config.yaml
dataset: "made-up waving flags"
color_jitter: 0.1
num_classes: 4
decoder_blocks_per_level: 2
precondition_frequency: 10
Rows from block 0 of the decoder, named by matrix and row number. Rows with one number belong to one channel. Each number is 128 + 32 x the weight over the matrix's rms, rounded and kept within 0 to 255. All counts start at 0.
# convs0: first 3x3 conv (decoder.mid.0.convs.0.weight, 256x256x3x3), inputs 32-47, a 3x3 kernel for each
# convs1: second 3x3 conv (decoder.mid.0.convs.1.weight, 256x256x3x3, transposed), outputs 32-47, a 3x3 kernel for each
convs0.118 [158  73 147  82 122 141 168 135 156 129 127 119 129 110 145 150  90 128  98  85 132 144  80 120 108 105 101 152 132 143 149 180 177  82 116 125 117  98  66 100 191 102 137  67  70 174 109 150 139 206 177 135 157 151  90 127 152 109 114 102  96 140 150 129 105 107 113 144 152 145 176 134 100  86  65  82 153  66 121  63 111  91  84 133 113 193  94 146 118 119  88 143 202 177 119  99 157 191 112  97 110 112 113 130 100 154 112 126  62 158  92 148  98 124  97  78 130  94 101 154 102  98  98  45 161 107 171  99 106 157 142 131 151  98  99 109  79  99  84 137  94 102 112 151]
convs1.118 [109 142 149 142 102 108 131 171 100 149 139 142 155 118 129 153 188 123 103 129 128 117  65 142  93 124 105 137  82 147 149  98 162 113 111 120 111  42 156 176 149  99 161 194 179  66 145 168 178  79 154  79 115 143 150 148 213 187 150  81 151 163  98 133 126 106 141 192 191 127  65 131 160  92 130 152 132 193 114 140 156 115 103  73 141 133 102 128 188 147 108 173 182 141 113 121  81 133 152  63 117 155 122 123  85  81  88 124 153 146  85 181 165 149 126 143 121 167 174 168 105  88 156  93 175 125 146 105 118 128 112 112 129 126 119 110 155 133 122  96 153 113 127 123]
convs0.119 [137  93  73  94 122  67 118 128  94 113  77 175  74 140 123  82  97  54 115 138 118 153 158 123  95 163 154 127 108 108 105 125 109 107  94 108 106 174 103 167  70 145 112 119 133 150 180 129 136 108 118 140 187 106 125 170 126  92 113  98 148  63 138 154 127 153 114  96 136 130 140 145 146 161 181  74 116 136 112 135 154  85 117  76 190 100 111  97 103 150 150 129 146 135  96 108 170 153 121 138  81 116 139 131 145  93 122 127  76 125 116 113 153 107 132  70 163  99 100 129  54 181  76 145 150  66 191 135 111 149 134  90 118 159 134  41 112 139  99  97 130 122 205 119]
convs1.119 [148 170 155 132 136 205 134  90 119 119  90 174 120 138 106 134 102 101 160 131 135 166 126  95 144 190 111 150 156 180 121 128  68 150 129 129  89 139  71 186 104 141  89  49 176 121 166 153 110 147 121  90 143 133  37  65 124 134 119 101 163 131 117 113 134 105 134 128  93 119 135 173 130 116  70  78 182 115  58 116 164  85 169 105 104 133 120 148 164 169 111  75 148 128  95 157 139 147 113 104 110 124  85 178 203  89  95 125 181 147 137 142 202 150 179 130 161  78 132 102 156 180 129 183 135 147 173 128  59 144 107 119 101 129  94 162 140 177 116  71 115 176 137  90]
convs0.120 [117 104  65 172 129  94  90 168  49 144  98 187 125 107 161 140 115  50 102 149 188 136  96 136 135 115  73 144 101 100 196 147 125 158 171 157 148 142 112 136 186 171 155 132 108 161 165 114 171 163 138  95 156 163 104 169 117 160  47 127  77 144 124 118 118 117 102  92 109 126 123 125 100  85 119  79 144 126  95 124 109 149 111  78  90 151 133 218  70 128 109 135 110 142 114 118 120 136 166  87 138  92  81 167 115 141 113 107 103 111 180  74 159 134 157 146 129 108 128 164 127  44  41  54 158  72 126 143 147 154  91 155 120 108 153 123 130  68 104 105 132 133  96 184]
convs1.120 [145 183 166 126 145 119 177  98 180 134 154  91 146  98  92 144 133 171  85 120 152  76 141 168 115 131 153 148 124  99  98 123 138 132 119 140 106 155 118 167 139 249  20 160 149  67 135  74 139 145 174 175  76 118 107 118 122 118  84 106 184 156 139 113 110 174 148 131  91 128 126 116 111 110 153 166 152 120  86 101 153  90 118 112 126 168 128 113  90 151 102 136 109  81 146  67 116  96  98 126  79 137 101 158 107 184  73 160 136 151 103 144 164 109 136 110 137  80  95 161  88 108 167 109 160 194  92 131 106 131 188 156 123 124 132 103 136 108  90  81  75 141 108 107]
convs0.121 [183  98 121 129  76  56  95 241  47 142  70 133  49  96 142  61 121 150 136  93  95 132 138  86 110 100 108 157 185  78 129 196 151  96 146 155 119  92 127 116 104 127 106 125 163 145 142 109 216 173 190 140 144 150 139 189 126 157 165 161  68  99 123 114 115 117  94 102 135 129 173 123 124 135 149 120  90  78 120 128  78 145 140 168 117 101 106 117 153 125 147 164  75 104 149 118 121 194 119 136 140 125 158  88 173 115 182  93 122  97 156  84 199 210  63 169 106  68 121 130 156 113  58  76 152 123 145  85 131 132   1 140 180  89 101  81 174 118 151 131 154 142 149 148]
convs1.121 [109 140 113 148 146 147 153 160 159 122  98 132 192 132  78 103 138 103  99 165 113 181 169  99 140 122 138 114 135 139 140  70  89 127 132 161 164 173 134 143  78 115 102  63 132 118  89 155 151 137 151 149 174 138 136 130 104 104  63  89 156 147  91  78 107 153 187 138 117 181 115  82  93  82 124 153 215 137 165 164 108 181 101 165 123 180 128 104 112  77 147 123 147 177 138  91 125 142  91 145 176 192 138  73 160  73 139  90 160 128 189 133 191  87 128 113 124 137 114 156 156 168 167  79 166 116 105 156  66  84 114 141 163 188 150 123 124 181 110 119 104 158 100 121]
convs0.122 [ 90 118 122 156 115 108 189 126 121 114 126 119 120 138  97 153 117 137 119 141 138 108 179 183 142 130 185 136 159  92 146 112  84 141 127 132 107 107  95  79 124 100 163 112 169  65 123 121 147 124 167 140 131 127 111 129 148 114  88 111  53 135  73 118  80 145 134 165 170  93 114 115 156 113 113 111 119 120 150 128 113 142 146 149  80 159 123 110 126  98 116 133 179  97 150 128 170  78 128  94 133 147 104  78  78 127 125  89 133  75  92 145 148 119 175  99 138 114  72 154 115 123 103 135 144 102 110 182  78 120 135  89 124 102 120 110 160  99  95 121 113 104 145 126]
convs1.122 [106 112 143  99 148 155 152 107 150 104 133 116 101 163  92 148 141 204 148 178 162 127  93 154 101 108  80 161  80 148 106 141 154 131  92 184 139 115 109 154  79 162 101 142 189 122 139 101  74 182 183 149 165 108 137 147 130 190 107  96 136 110 130 152  97 114 129  77  67  44  94 143 136 118 103 120 140 121 141 119 126  86 116 140 150 160 145 184 137 161 137  53 126 174  87  90 136 118 146  95 144 108 147 150 103  93 187 126 120 112 128 124  66 161 128  78 128  71 158 122 104 178 150 107 185 140 182 111  97 149 124 103 123  76 135 152 149 166 127 170 159 157 127 163]
convs0.123 [146 145  74 142  94 131 190 150 176 195  78 136  92 162  80 130 119 113 103 125 108 116  82 160 104  84 175  90 107 148  94  57 121 131  93 115 126 145 100 152 127 213 131 124 134 138  84 163  97 128 155 150 149 123 140 150 122  87 149 128 109  71  75 140 137  92 165 178 183 107 152 158 141 150  95 109  72  82 108 146 122  63 145 125 130 172 192 144 160  92 125 198 114 198 173 186 168 143  69 100  70 141 149 125  60  88 110 122 130 104  64 173 192 153 143 192 170  79  77 105  90 165 171 187 164 151 145 179  90 127 137  94 131 103 139 114 121 140 138 172  79 121 118 122]
convs1.123 [157 136 159 155 123  87 123 153  64 190 102 183 104 101 176 179 156  83 118 150 202 129 146 116 154 119 124 140  90 151 116  92 126 113 119 119 193 168 172 137 145 109  96 129 125 208 169 162 110  91 186  72 119 119 100 106 196 194 159 117  89 120 243 118 132  95  41 114  90 149 107 184 196 131 182  52 102  99 130 173  85  76 126 148 112 125 159 144 140 168  96  64  94 170 120 127 180  96 124 156 114  91 152 136  76 127 153 197  31  55  77  64 103 153 160 165 164 187  47 115 138 144 131 124 140 143 119  56 156 129 201 178  95 187 143 130  72 140 118 148 147 146 145  95]
convs0.124 [ 67  94 163 115 126 106 178 116 124 132 153 115 116 105 178 143  50 204 108 183  96  98  62 194 161 143 117 168  98  43 133 132 176 105 155 145 159 140 146 157 122  97 125 131 171 115 212 103 136 138  90  86  99  67  79 119 124  96 143 154 198 167 108 146 123 103 149 114 139 132 116 150 141 120 144 107  91  72 173 107 140 214 134  95 169 188 135  73 106 124 203 144 140 118 103 204 110  80 139 113  84 179 155 137  78 136  60 169  85 107 144 112  86 136  91 136  63 154 161  36 159 116 200 129 110  69 171 156 105 110 176 183  89 135 137  84 125  66 100 136 184 115 139 143]
convs1.124 [169  73  74 140 124 158 118 116  99 135 159 127 178  23  71  77 102 122 112 119 154 140 130 116  83  53 195 118 127 186 161 130 118 167 171  93 191 166 128 154 114 102 156 163 107 138 168 161 122 168  86 142  87 122 128 108 160 114 160 126 124  87 129  87 156 159 153  90  75  96 158 108 168 148 108 110  97 105 191  73 141 177  92 152 133 110 109  99 195 180 136 216 144  94 105 107  89 121 146 105 130 121  48 169 168 127 164 134  66  89 127  59 138 223  60  87 140 118 134  97 107 120 140 187 121  65 169  99 154  96  70 145 164  99 137 125 157 120 159 183  85 147 111 127]
convs0.125 [113 100 191 170  98 133 170 111 108 161 220 140 156 145 181 161 102  88 105 142 144 105 129 153  97  66 104 171 131 117  71 114 115  61  51 105 105 148  97 120 119 114 198  99 124 151 118 118 176 158 157 109  99 136 159 178 147 143 113  98 128  88  71 138 156 202 198  85 140 102 158 110  61 146 110 166 192  94 111  45 141  92 126 127  83 147 153 192 147 148 145 173  78 167  82 126 135  91 125 128 164  47  69  66 117 123  62  61 146 113  75 105  98  84 169  90 114 143 101 106  92 105  67 155 141 125 131  85 156 118  86  84 108 109 134 138 121 151  68 132  98 134 170 146]
convs1.125 [120 191 125 105 169 125  96 116 142 116 119 141 105 143 129 101 119 119  84 141 140 118 109 199 223 154 112 168 125 116 167 139 178  41 120  90  41  93 136 133  98 161 148 115 122 156 131 120 111 154 149 135 157 139 126 170 139 152 123  80 100 164 149 105 166 161 135 119 134  98  77 104  95 129 157  94 158 102  99 195  88 100 133 126 172 160 113 128 169 128 144 121  59 126 154 150 149 109 121 125 178 185  82 172 118 156  78 114 170 191 109 163  89 102 103  82  97 120 184 192 104 129  75 146  84  91 124 155 125 122 142 162 125 136 117  85  79 145 144 103  76 120 152  81]
convs0.126 [137 171 109  86 138 135 109 109 138 157 179 111 109 182 137 138 152 139 167  98  81 156 136 121 180 117 108 122  97 123 185  79 156 131 149  89 122 152  85 112  98 139 161 108 114 141 118 126 153 135 102 148 145 119 139  72 115 177 140  89 188  70 133 164 164  60 109 116 106 160 128 150  66 144 130  67 127  84  68 118 107 140 153  95  93 137 157 103 141 111 121 180 184 129  66 128 179 122  83 124  79 129 127 147 135 107 140 162 124 103 139 138 131 107 162  84 125 112  80  82 119 134 137  93 154  91 115 156 112 141 153 148 156  93 164 118 104  70 112 145 171 157 136 142]
convs1.126 [ 36 137 113 130 107 129  61 105 106 212 148 107 168 111 180 143  90  61  85 131 109 120 117  85  73 141 129 180 211 152 120 161 112 104 163  85 177 152  63 164 146 167 126 102 161 104  93 194 152 129 122  72 158 146 137 109  83 111 164  88 134 153 179 104 184 198 115 114 132 130 158 146 128 107 110 132 116 101 110 110 118 199  66 106 112  90 151 104 137  52 163 107 148  76 115 139 128 102 159  70  65 104 117 161 143 150 129 135 144 134 116  87 166 117 126 153 126 182 145 172 193 151 166 113 135 127  72 150  85 132 137 179 132 152 134 150 127  89 107 176  82 181 121  86]
convs0.127 [136 141  97 124 132 141 150 174  92 126  89 117 171 155 142 113  93 125  95 118  75  87 126 149 104  95 134 128 118 116 167 132 115 166 130 109  91  96  97 181 122 149  70 206 105 167 185  95 126 134 107 139 136 103 145 177 125 119 137  82 107 145  89 108 107 191 152 104 147 120 140 120  90 142  73  90  79 127 122  89  91 167 130  97 119 153  73 128 103 119 170  86 105 166 123  94 181 103 137  76 165 171 146 125  95  95 173 127 137 138  65 142 104 122 131 144  89  89  79 113 126  95  76  93 127  63 103 100 142  93 130  81 142 163 130 103 117 143 138  97 145 145 169 152]
convs1.127 [126 151 144 149 196  79 106  85 136  80 147 106 137  67 128 157 170 154 111  84  70 141 153 176 149 103 142 115 150 156  75 103 170 140 127 157 133  94 139  99  87 106 125 112  97 131  95  67 153 111 176 121 117 142 162 131 122  70 116 135 126  45  83  97  72 148 141 142 119 149  51 135 149 130  60 159 123 153 116 171 114 220 133 145 159 101 107 199 142  91 144  82 137  95 164 114 172 175 205 137 130  72 115 119 118 139 135 194 100 124 144 148 148 180 166 151  71 193 116  71 129 145 125 105 133 203  77  95 186  85  99  99 124 151 131  92  62 178  84  81 172 127 117 179]
convs0.128 [113  99 130 126 158 127 133 135 124 179 224 121 146  97 141 134 126 126 144 197 143  94 131 147  76 133 148 119 156 103 113 146  90 105 121 118 152 143 106 143 108 107 119 153 160 131 144 137 128  97 168 134 120 141  97 135 152 115 168  96 132 136  53 134 170 145 131 152  60 112 125 139 100  92  93  94 142 140 150 142 119 116 125 152  75 148 135 112 105  74 113 142 150  88 143 130 172 149 136 117 126 128 116 113  78  88 109 125 122  94  70 104 161 160 105 162  37 115 100 104  94  60  70  99  81  80 115 112 150 151  96 120 122 133 139  93  70 105 115 169 107 104 209 124]
convs1.128 [116 142 149 182 149 128  46 161 161 158 116  63 145 104 166  79 124  72 153 159 163 117  64  95 171 103 105 120 125 119 181 209 184 145 169 144 131 134 124 172 153  86 124 132 157 167 160  91 117 142 138 172 136  84 116  75 127 125 156  95  94 121 118 124 154 124  95 137  94 162  79 121 136 129 159 122  87 108 127 123  84 119 102 141 184 137  91 117  85 137  81 160 145 115  88  78  98 152 162 168 167  84  80 130 152 130 168 173 211 161 102 114 131  93  99  96 134 148 179 114 165 145 108 107  89 166  88 108 107 111 118  84 143 106 120 140  63 113 140 170 181 128 130 169]